python train.py --model="image classifier" --train_examples=147500 --crop_scale_min=0.8 --horizontal_flip=false --norm="layernorm" --head_dim=32 --layer_scale_init=0.01 --layers=8 --pooling="mean" --head_dropout=0.2 --init="lecun_normal" --steps=16100
Rows from block 3 of a small image classifier, named by matrix and row number. Rows with one number belong to one neuron. Each number is 128 + 32 x the weight over its row's rms, rounded and kept within 0 to 255. All counts start at 0. After the name is the row's rms in percent of the matrix's.
After each neuron's rows are labels from the 100 images, of 14976, where the neuron reaches its highest value: "colour at peak" is the nearest of a few named colours to the mean colour under the peak. Only what is clearly more common there than usual is listed. The data: numbers of one to four digits printed on busy colour backdrops.
# fc1: MLP up (model.blocks.3.mlp.fc1.weight, 576x192), inputs 128-191
# fc2: MLP down (model.blocks.3.mlp.fc2.weight, 192x576, transposed), outputs 128-191

fc1.440 080 [155 131 130 157 106 113  93 117 112  84  80 113 171 133 209 182  90 162 196 123 116 110  71 164  95 116 212  99 142  99 188 150 149 104 125 148  95 126 169 102 132 224 121  99 137 104 105 131 103 103 218 140 136 141 178 110 161 103 121 146 113 152 126 148]
fc2.440 082 [118 127 136 139 147 146 148  57 164  98 104 136 106  77 137  94 153  92 113 170 140 128 171  87 137 172 143 118 112 169 165  98 201 139 147 132 164 142 142 157 131  33 151 172 112 133 150  96 124 161  30 132  66 130 133 170 147 129 150 120 169 120 104 100]
colour at peak: black

fc1.375 095 [175 138 119  93 155 103 130 145 120 135 148 127 161  65  58 173 152 121 139  86  64  86  89 116 123 158 152 142 158 144 102 119  99 145 152 123 130 144 117 107 137 146 169 100 140 127 146 234 125 126 163 135  35 135 171  63 161 104 203 155 149 183 165 172]
fc2.375 097 [124  94 127 141 118 146  96 131 129 154 142 142 101 121  60  88 174 126 119 149 165 140 176  93 148 107 123 161 124 129 153 113 173 170 102 164 211  85 163 156 150 104 144 165 135 138 183  77 149 188  81 144 155 193 152 137 129 115 150 205 150  98 134 129]
colour at peak: purple

fc1.51 104 [143 130 137 121  99 100 136 117  51 140 125 142 148 108 159  83 149 138 123 146 149  86 166  87 185 108  77 115 139  82 148 157 120 142  97 159 139 140 140 156 143 116 130 115 146 165 182 143 222 147 145 157 141 101  92 161 103  64 122 108 124  93  97  97]
fc2.51 101 [ 93 110 146 144 112 185 131 116 231 161 135 134 134 117 120 186  89 124 162 148 163 183  65 159  54  79  97 173 150 209 132 136  75 132 135 172  81 128 140 109 188 124  88  96  72  81 123 115  51  85  89  61  99 141 155 121 143 142 133 148 141 150 165 115]
colour at peak: red

fc1.77 126 [127 151 137 107 116 146 103  29 136  87 131 116 184  90  96 139 135 137  61 143 182 133 176 126 154  92 117 146 126 127 134  99 158 164 133 174 161 117 152 108 135  81 180 153  96  63 118 118 110 168 163 102 136 128 116 164 184 123 143 142  62 107 120 154]
fc2.77 126 [122 148 174 160 144 124 123 232 192 126  80 144 175 146 202 112 130 169 137 127 166 114 160 169  80 100 165  63 131 118 116 117  87 127 123 110  94 192 109 138 137 189 123  95 111 122 114 161  55 106 119 175 125 154  80 103 133 130  69  97 137 127 154  82]
colour at peak: yellow

fc1.379 111 [175 130  65 132 120 112 142 187  62  93 128 171 185 145  74 138 130 160 171 173 104  56 153  94  95 117 122 159 101 205 134 148 148  70 105 162 140  96 184 127 124 149  76 102  87 162 189 147 119 154 129  91 153 175 208 118 117 141 147 119 131 166 140 165]
fc2.379 111 [109 143  88 153 131 155 134  94 190 101 169 145 126  89 128 112 125 123 129 161 118 114 103 192 104 130 119 170 168 110  97 145 146 124 199  89 138 153  61 114  97 111 193 173 120 130 147 173  79  71 103 131 110 148 122 124  95 131 116 102 134  83 147 135]
colour at peak: pink

fc1.417 124 [140  96 133 127  97 184 142  78  97 140 145 152   7 182 139 131 108 165 136 123 114 137 122 129 166 125 154  98 162  97 115 159 118 132 118 150 146  60 155 192 124 129  90  72 163 198 155 132 157 128 134 168 141 126  95 238  85 125 146 129 108 129 116 163]
fc2.417 124 [ 72  69 172 131 126 170 122 204 165 122 114 166 113 129  90 109 115 130 134 139 141 217 106 103  63 143  63 240 144 145 109 114 153 123 132 109 114 144 122 134 119 133 127 146 125 103 110 115 148 107  70  62 120 133  88 132 123 114 195 175 128 122 122 116]
colour at peak: orange

fc1.69 112 [ 93 117 159 133 111 133 159 188 157 150 119 166  73 103 141 132 110 168 201 119  51 114  63 115  91 166 148 154 117 132 123 143 100 124  82  90 143 112 112 171 144 147  56  86 148 207 142 143  96 133 138 132 142 167 150 136  63 156 147 122 180 125 156 138]
fc2.69 104 [156 162 106 127 161 118 127 126 137  73 169 140 169 130 134 120 139 121  50 120 155 159 189 159 202  88 134  55 124  96  93 143 102 167 106 134 100 137 104 112 100 114 177 142 148 105 149 163 150 205 115 190 115 131  88 163 136 166  52  92  95 121 174 131]
colour at peak: blue

fc1.535 072 [167 132 118 135 105  64 139 147 152 137 116 125  99 148 160  99 150 152 180 159 113 102 125 184 114 124  87 149 111 137 103 118 178 116  76 154 129  95 118 163  87 122 141 121 147 140 205 226 138 158 120  93 129 166 167  58 133  42  79 139 147 157 105 168]
fc2.535 053 [102 179 152  81  96 153  82 121 147 144 170 115 160 136 120 171  88 126  91 145 130  91  74  63  33 136 136 110 190 114 166 130  80 143 154 127 148 170 126 153 115 121 117 131 149 143 108 113  99  86 121 167 184 129 155 128 112 156 124 122 140 208 149 168]
colour at peak: brown

fc1.425 081 [116 126 201 119 106 113  97 153  46 120  84 128 112 111 104 113 160 148 154 138 138 140 133 135 160 101 124 125 144  94 160 158 128 120 125 176 150 123  96 172 140 139 149 128 131 141 130 133 146 146 251 141 130 101 125 107 138 118 137 118  72 115  98 137]
fc2.425 083 [ 53  94 158 115 130 160 123 132 186 113 134 151 149 100 143 124 146 145 108 134 136 137 145 227  68  94 151 122 131 192 112 136 112 134 119 143 127 145 142 125 127 129 122 100 121 141 134 151  42  94  70 105 104 110 116 133 126 114 147  97 154 111 138  88]
colour at peak: black

fc1.526 089 [184 122 103 125 149  96 115 145 107 114  55 114 128 122 191 135 151 119 145  96 152  70 164 105 154 129 146 166 152 176 124 147 178 144 135 106 160 111 171 181  71 151 132  78 120 146 117 140 120 184 185 168 171 208 133 148 167 113  94 160 122 136 112  80]
fc2.526 082 [ 78 137 122 131 111 139  89 101 139 110 147 106 150 180 136  86 179 130 149 113 126 132 141 130 135  97 198 121 159  95 142 155 166  98 117 169 120 124 155  81 118  56 115 143 139 140 143 141  71 169 127 118 115 160  81 150 146 124 153  75  84 159 160 123]
colour at peak: brown

fc1.101 083 [ 69 102 191 133 102 126 101 150 127 131  94 176 128 123 168 159 133 149 174 148  83 120 130 117 109 120 155 163  78  92 140 130 171 137 112 151 117 136 163 159 174 133 108  76 139 132 157 126 132 134 123 173 129 113 139 127  96 128 106 132 148 166 148 178]
fc2.101 080 [111 128 115 152 126 151 129 145  86 136 175 141 146 104  95 114 139 140 126 106 133 115 122 142  82  84 128 100 153 116 132 128 130 102 125 119 109 156 105 123 136 133 140  37 157 139  96 175  88 112 159  78 150 123  90 131 121 136 158  75 159 143 149 118]
colour at peak: green

fc1.340 111 [103  92 123 130 104 157 133  89 175 124 155 166 123 186 180 136  57  56 163 125 148 137 135 130 124  91 181 136  86 155 144 125 131 119 127 136  74 105 156 116 100 119  87 118  90  79 132  84  78 124 102 123 131 124 121 158 145 131 106 128  56 115 122  79]
fc2.340 130 [108 174 187 150 144 157 127 170 115 115 104 122 136 108  95 101 175 208  80 174 135 173 154 123 141 131  97 122 125  68 127 120 122 176 127 135 205 137 114 128 141 176 139 129 144 137 145 123 135 175 158 138 138 152  64 154 110 111 130 127 101 123 149 159]
colour at peak: green

fc1.451 103 [117 136 190 111  98 148 139 131 134 131  66 142 138 125  93 169 119  95  97  76 103 167 124 209 176 102 130 109 132 130 156 131 122 110 149 131 111 112  89 130 134 109 102 124 106 106  56 128 126 156  87 137 134 104 167  91 135 114 154 101 155 164 141 161]
fc2.451 110 [124  84 158  93  85  96 112 135 150 129 118 173  59 122 113  82  90 106 155 111 107 161 120 129 166 121 123 136  91 111 161 111 227  76 136  58  78 106  88 100  60  85 104 176 112 125  79 133  91 146 114 166 139  56 123 110 116 130 195  79 154 167 122 158]
colour at peak: pink; white

fc1.70 099 [142 129  76 164 165 102 131 142 106 147 152 125 101 126 109 123 137 122 121 108  82  97 159 114 192 119 114 106 155 163 168 134 112 114 187 112 191 149 152 136  80 125 127 136 132 166 147  98 116 182 195 123 155 200 109 156 115 115 122 122  65 125 174  87]
fc2.70 099 [121 143 119 172 124  65 119 102 124 154 210 174  68 134 204 171 124 116  90 172 126 122 154 129 113 210  80 100 121 147 175  98 139 123 172  92 128 152 127 101 113 129 116  76  69 156 131 148 105 125 127  96 165  82 152 253 137 163  65  77  97 129 135  89]
colour at peak: brown

fc1.402 083 [131 118  61 127 149 129 149 136 171 103 136 125 112  95  52 129 141 116 115  64 129 161 114  61 117 132 128 131 129 194 111 142 131  80 138 108 123 127 131 124  56 142 154 162 102 144 127  88 175 110  18 132 159 130 140 101 127 149 144 140 184 141 160 146]
fc2.402 103 [103 177 194 137 115 135 164 141 101 129  84 155 119 167 100 129 146 169 111 135 164 134 127 165  89 127  59 156  92 142 132 108  82 152  65 171 132 115 170  95 155 163 132  98 118 112 182 135  83 120 169  88 123 147  90 138 121 103 161 170  35  85 141 110]
colour at peak: white

fc1.189 110 [120 117 197 159 135  65 147 238  78 145 107 127 157 129 145 120 128 148 169  71 121 156  91  94 179 168 150 145 102 156 148 131 111  69 100 230  81 151 232 145 118 159  89 118 145 149 117 138 109 128 164 141 142 103 122 152 145 112 165  95 153 132 169 106]
fc2.189 107 [207 116  48 134 130  95 113 154  66 146 148 117  76 143 186 163 128 149 140 102 135  98 124  69 117 143 138  85 152 117 163 108 175  95  84 166  90  71 141 119 121  91 128 103 100 130 112 104 134 141 148 119 134  93 133 122 124 146 153  93 190 139  86 150]
colour at peak: brown

fc1.188 083 [ 88 111 125 129 124 194 133 118 177 134  93 125 130 128 112 157 117 125 103  83 148 187 137 107 152  84 113 144 152 157 127 117 120 115 142 137 130 100 131 139 110 122  91 121 109 127 122 116 136 122  12  97 109 109  98 121 110 169 155 132 191 124  74 139]
fc2.188 097 [105  99 202 135 133 153 119 164 117 149 137 116 120 130 104 126 134 141 127 180 132  83 153 182  86  95 125 116 115 136 117 123 150 168  94 203 108 163 122 133 168 111 105  93 116 121 140 132  56 110 193  97 127 124  97 142 145 165 152  86 130  78 149 146]
colour at peak: white

fc1.442 139 [148 100 123 123 132 174 145  86 164 173 127  83 131 135 118 148 121 154 157 139 124 115  86 125 104  52 148 147 108 106 149 128 148 160 207 146 129 110 152 189 142  13 101 108  87 148 108 105 106 159 129 137 152 105 157 163 241 150 139 154  63 138 149  75]
fc2.442 144 [132 189 122 157 130 121 122 162 152 128 101 160 225 134 147 120 158 177 124 136 132 107 162 166 178 134 146  57 120  91 135 131  65 140 114 124 143 159 125 166 168 174 133 117 143 146 171 173  76 150 149 189 138 181 136  79 120 150  51  97 129 101 149 105]
colour at peak: green

fc1.494 083 [ 78 179 165 115 129 143  96 123 142 134 143 176 145  46 161 146 136 188 121  98 115 146 134 127 127 142 151 129 135 109 121  74 159 127 111 128 131 151 189 151 114 128 154 104 175  89 131 127 109 128 107 116 156 113  85 135  59 149  81 109  98 153 150 161]
fc2.494 078 [156 135  73 131 117 153 124 159 111 143  47 134 133 179 138  91 133 152 201 136 116 117 111 157 185  94 176 126 113  92 164 160 137  75 116 108 134 142  88 125 197 116 121 153 148 121 169 172 115 135  78 187 146 107  79 110 125 108 140  78 165 160  78  84]
colour at peak: brown

fc1.432 094 [142 126  77  99 123 160 144  98  93 118 119 129 182  98 106 185 115 102 125  58 108 120  95 114  55 132 122 176 114 177 130 151 148 133 152 114 123  99 124 114  60 143 142  66 128 148 138 162  49 125  75  89 169 155 139 169 172 153 147 117 130 201 157 167]
fc2.432 093 [169 110 154 150 165 119 119 107 144 131 106 147 145 121 154 121 143 137 170  99 139 113 146  81 131 157 200 145 190 155 110 147 144 180 117 159  83 138 132 106 168 126 159 151 140 152 132  99 181 128 161 147 137 170 107 169 128 150  73 189  80  79 146  46]
colour at peak: cyan

fc1.505 096 [ 54 160 163 138 107 131 134 123 111  96 113 120 161 135 149 165 163 186 144 164  76 176 138 163 127  71 137 139 139  90 157 158 156 176 149 190 148 189 107 121 166 142 119  77 157 163  85 149 132 134 132  93 140 122 137  82 120  96 128 113 146 169 182 166]
fc2.505 086 [113 110 118 112 108 173 143 135 110 129 125 119 124 131 117  89 108 114 163 126 167  54  94 138 117 123 139 163 147 136 141 124 153  98 109 114  96 106 105 104  32 130  85  45 164 129  91 144 102  85 122 156 156 152  93 201  98 132 147  91 130 119 107 114]
colour at peak: red

fc1.187 087 [120 136 141  97 165 111 114 175 105 101 101 108 187  79  67 187 139 189 123  80  71 164 112 160  92 144 116 161 103 123  81 124  85 121 152 116 144 152  77 153 188 151 129  98 109 103 134 159 130 118 102  90 119 116 197  44 117 155 130 124 163 174 149 130]
fc2.187 097 [139 125 123 150 131 155 122  69 172 122  81 108 109 132 166  58 133 140 116 141 144 109 202  84 138 137 150 117 105 145 148 130 225 122  95 122 110  80 167 128 103  68 105 130 166  74 108 100 113 181 172 142 182 129  70 167 113 131 142 132  64  95  80 112]
colour at peak: pink

fc1.267 079 [141  69 150  64 101  89 101 147 107 140 139 166 126  73 143 168 158  79 140 120 143 156 106 179 138 129 126 125 159 188 131 216  98 134  75 133 133 137 200 138 160 156  93  84  85 151 113  79 130 136 152 124 138 132 122 156 124 130  87 116 129 120 171 141]
fc2.267 075 [141 100 105 127 119 103 107  97 104 123 135 145 111 160 160 154 123 134 139  79 143 131  64 108  96 141 120 163 150 143 159 117 140 172 107  88 177  98 165 132 136 124 133 214 129 255  69 107 114 130  56 158 108 132 165 144 130 106 127 162 102 115 140 110]
colour at peak: brown

fc1.319 116 [108 143 151 155 126 119 165 192 115 126 106 150 109 131  71 119 137 126 141 140 105 129 129 112 166 168  96 208 131 115 115 132 120 129  89 112 192 130 112 164 141 157  78 143 127 192 188 127  92 112 179  97 125 211 125 113  41 148 165 136 122 121 144 141]
fc2.319 106 [140 166 171 114 126 136 124 100 163 101 117 108 204 150 212  97 135 138 108 172 114 159 205 147 148  79 164  33  96 129  78 144  88 144 146 164 122 128 168 122 136 137 135  70 117 100 150 134 113 132  75 185 134  92 109 123 132 132  32 114 128 124  90 118]
colour at peak: purple

fc1.484 078 [110 127 181 131 127  94 132 184  65 103  93 116 136 121  99 148 158 147 159 114 114 120  97 125 142 112 124 141 150  81 157 137 139 120 145 151 172 154  68 138 155 148 139 123  96 136 141 101 139 111 255 121 109 114 107  92 116 142 142 123  70 138 126 136]
fc2.484 092 [ 86 112 170 122 119 165 127 138 209 123 133 134 140 101 170 118 136 148  96 171 149 144 214 222  70 107 145  92 128 178 132 141 142 145 122 166 127 140 136 131 144 129 116 110 128 130 162 141  48 149  66 119 120 132 101 154 126 119 125  79 141 107 132  99]
colour at peak: black

fc1.5 109 [136 177 159 124  51 135 140 113 160 158 143 107 160 137 125 126 136 157 153 102  67 125 148 128 158  98 117 120 169  89 160 172  96 158 100 154  98 168 116 177 146  81 146  82 139 174 166 160 215 146  87 158 135 106 100 122 150  66  79 119 174 114  94 114]
fc2.5 108 [102  99 131 132 172 138 141 131 133 135 127 119 108 112  85 115 118 135 126 106 154 166  63 110 114 144 131 169 139 124 135 128 231 123 163  64 104 115  81 115  83 140 117 167 146 139  33  76  83  95 201 101 170 159  88 130 119 158 215 161  86 130 142 104]
colour at peak: red

fc1.368 101 [173 151 119 136 128 104 116 173 115 129  79 117 141 112 109 187 150 131 172  90 141 111 119 111  85  96 128 151 152 158 156 165 182 144 126 135 180  72 158 143  94 180 111  70 114 174 176 153 133 132 139 107 170 197 130 158 133 129  89 181 152 193 118 177]
fc2.368 059 [169 176  87  79 134 128 144 140 102 146  82 134 102 119 157 132 166  95 100 128 204 115  94  86 121 118  77 101 172 144 134 196  82 131 115 124 142 169 136 155 153 150 148 135 110  92 150 164 120 152 162  85 144 124 148 159 171 185 128 147 103 214 162 113]
colour at peak: brown

fc1.561 103 [197 124  80  97  54 102 104 112 100 111 150 156 231 126 145 155  88 134 177 100 163  95 130  71 105 145 146 119 143 191 127 172  89  85  58 149  55 175 155  80 121 196 119  91 121 113 132 199 149 126 182 152 120 127 142 128 125  76 109 128 110 142 171 142]
fc2.561 099 [108 122  59 128  85  77 124  95 183 134  93 125 167 139  87 118  81  92 185 198 148  96 150 109 153 106 139 168  97 139 140 143 120 128 145 155 138 182 155 103 194 102 129 115  98 152 157 114 124 109 106 152 155 189 167 137  95 121  95 142 169  65 165  73]
colour at peak: black

fc1.37 084 [132 105 145 183 137 117 173 145 109 133 125 108 124 117  92 152 133 104 152 117 108  70 121 119 195 147 138 213 121  99 178 126 159 118 118  96 163 121 123 111 136 127  85 150 113 140 115 106 125 123 232  97 105 184 149 118 109 144 205 168  93 125 134 160]
fc2.37 092 [116 138 140  90 100 125  84 152 154 104  88 171 166 159 110 127 127 123  60 150 119 166 138 199 151 118  98 104  80 160 104 111  80 138 139 142  96 120 147 132 172 143 161 114  93 105 177 136 116 135 143 113 103 124 155  98 180 197  76 125 163 114 164 128]
colour at peak: black

fc1.285 119 [138 132 177 121 106 132 118 179 124 140  42 120 198 136  91 132 111 138 174 129 117 105 141  84 139  95 208 138 128  84 160 118  83 128 120  98 109 118 126 131 138 130 138  96 131 111 137 182 134 194 126 178  96 116 177  86 202  48 229 143 135 132  91 151]
fc2.285 111 [ 73 106 143 132  92 173 139 120 166 112 154 127  68 138  70 138 111 156 124 161 128 219  73 129 123 116  24 208 120 135 102 138  96 131 125 183 193 111 174 129 151 100 145 132  88 149 175  97 145  90  81  64 165 121 114 113 125 106 188 189 132 103 125 127]
colour at peak: purple

fc1.280 091 [183 111 124 139  92  64 105 143  69 110 101 143 157 118 204 178 130  73 194 108 149  82 113 125 134  93 201  83 168 134 199 144 124  70 128 174 100 135 151 142 108 197 139 110 147  95  91 203 115 131 192 166 119 105 138 163 137  79  91 142  98 137 103 124]
fc2.280 088 [132 105 129 124 135 147 175  58 105 100  71 132 114 146  99 144 184  79 155 126  92  42 166  50 156 122 186  87 121 124 131  92 232 159 156 105 124 174 155 152 175  95 110 114 115 130 142 109 144 122 203 134  81 177  96 154 156  79 182 139 132 146 150 138]
colour at peak: black

fc1.354 106 [130 142 101 133 134 101 135 104 127 121 118  98 121 140  80 178 157 112 101  43 144 121 124 106 103 156  99 126 108 201  86 168 145 167 194 114  82 154 149 136  98 150 115 110  58 115 128 158 139 120 111  86 174 123 187 111 146 159 121 124  98 194 143 133]
fc2.354 121 [ 93  92 122 141 155 153 129 190 126 128 169 139 150 100  76  90 135  96 124 140 156 119  98 139 152 136 153 132 125 157 219 116 134  73 104 176  97 117 122 101 100 120  87 154 141 139 139 139  67 163 130  86 107 147 123 125 133 155 130 127  99 152 164 150]
colour at peak: grey

fc1.76 096 [125 119  69 141 139  90  80 133 104 107 126 191 129  71 106 131 155 135 132  66  97 142 137  98 118 124 149  87 123 126 183 126 153 109 190 135 106 101  98  76  97 142 173 116 121 178 152 188 142 193 117 157 159  97 151 148  64 152 187 110 123 130  95 117]
fc2.76 106 [127 101 163 135 153 115 115 108 119 129 128 151  65 154 201  89  75 159 125 125  93 145 113  84 197  62 131 119 144 105  91 154 147 152 179 118  92 136 133 115 144 156 123 167  96 133  89  73 179 146 170 152 174 101 125  96 124 121 166 163 130  77 116 140]
colour at peak: black

fc1.403 068 [109 187 140 114 135 142 168 171 138  78  72  86 122 100 199 121 121 203 135 119 105 195 112 223 109  90 128 143 110 116 135 143 136 152 154 157 115 104 105 124 141 135  75  90 100 177  85 140  52 141 154 124 158 167 152 113 148 103  99 130 172 116 164 142]
fc2.403 067 [149  83 133 155 120 159 114  98 116  93 124 136 119 107 117 135 123  95 141 106 116 106 114 100  92  90 194 149 113 197  93 127 165 166 143 114 102 110 135 130  57 116 131  76  86 119  55  62 142 128 145 101 139  68 107 170 109 190 149 150 134 171  65 128]
colour at peak: red

fc1.415 099 [125 164 148 116 125 116 152 205 123 117 129 136 155 109 112 202  85 112 137  74 121 130 123 148  80  85 126 136  77 164 157 169 182  99 127 127 125 119 122 108  79 153 126 108  87 116 117 131  85 142 122  86 167 140 128 135 174 165 108 122 101 205 157 159]
fc2.415 099 [169 118 131 112 114  98 106  45 148 129 154 151 109 104 177 105 141  65 156 152 111 130 165 103 174  81 183 142 118 130 111 139 149 159 140 122  62 163 170 134 152 106 150 146 108 152 147 190 225 116 137 124 141 110  92 141 134  87  77 210 101 120 126  80]
colour at peak: cyan

fc1.407 088 [101  93 107  98 156 199  97  66 105 124 128  96 160  82 125 170 108  96 109 113  98  97 124 138 127  81 187 158 152 133 130 128 161 161 184 152 178 134 128 121 129  89 108  91  73 108 141 167 137 128 136  66 147 103 119 157 175 178  73 128 101 159 108 124]
fc2.407 082 [131 196 194  96  83 137 164 181 120 205 105 105 170 140 159 145 115 198 120 129 139 142  89 146 114 151  98 107 121  70 143 173  82 124 147 147 138 161 111 137 133 159 153 125 139 101 119 137  96 140 107 143  99 154  59 111  92 137 119  87 168  81 138 133]
colour at peak: green

fc1.18 107 [124 138 171 124  95 114 136 181 120 135  73 148  96 115 134 174 184 163 133  21 131 195 102 143 164 126 176 141 151 138 137 183 132 148 122 196 120 116 166 119  65 175 159  94 141 159 135 146 114 134  99 142 160 122 131  73 134  97 137 109 143 163  73 135]
fc2.18 110 [177 164  86 147 144 140 103 159  97 174 157 140 111 125  83 211  83 163  42 127  92 137  99  85 143 126 125  73 145 128 163 109 115 113 119 142 142 103 121 162 145 137 156 140 112 137  77  90  54  94 163  53 152 134 134  67  86 137  85 100 135  87 154 151]
colour at peak: purple

fc1.215 089 [ 91 155 130 135 156 161 137 173  86 120 114 156 128 137 178 137 123 169 138 159 123 125 154 149 172  75 146  83  73  81 207 159 131 133 135 115 132  89  81 140 160 149  94 118 167 126 160 140  95 190 123 116 161 157 152 137 106 160 139  95 113 158 122 152]
fc2.215 097 [143  90 112 105 147 156 145  48 212 162 142 143 115 131  69 164 101 142 175 137 101 152 104 172  93 108  66 201 105 150  90 130  77 113 131 197 122 136 122 114 124 104 142 106 120 118 189 159 142  67  74 150 114 131 123  71 117 131 121 101 177 130 146 165]
colour at peak: grey

fc1.178 099 [126 136 142 136 133 135 133 230 134 173 117 103 152 141 112 155 138 112 188 106  91  71 110 144  99 132 101 181 120 121 118 153 104 112 167  84 105 159  82 138 126 125 109  88  82 166 156 128 100 117 135 177 116 161 167 104 130 109  75 129 160 141 131  73]
fc2.178 097 [142 109 180 132 151 161 125  86 139 107  82 125 136 148 147  97 127 174  58 141 139 182 183 119 136  91 135  66 131 130 125 122 161 178 115 170 187  68 140 108 122 153 152 165 164 120 116 107 110 200 160 137 163 128  71 133 117 117 110 138  99  76  99 167]
colour at peak: blue

fc1.15 090 [ 88 157  77 108 131 194 144 171 132 133 123 164 112 160 146 162 103 135  93 102 125 176 148  41 101  75 165  73 119 152 122 141  74 124 160 109 110 134 117 120  96 145 108 107 154 110 119 182 156 192  19 117 189 106 153 139 161 145 145 138 183 194  98 136]
fc2.15 098 [171 135 157  89 129 134 115 105 144 115 126 137 180  57 174 101 131 117 145 141 132  88 174 199 110 111 136 111 104  72 128 128 170 109 137 204  74 113  89 135 114  87 120 114 117 127 149 108  73  43 191 152 134  76 108 151 133 128 112  54 159  83 125 152]
colour at peak: pink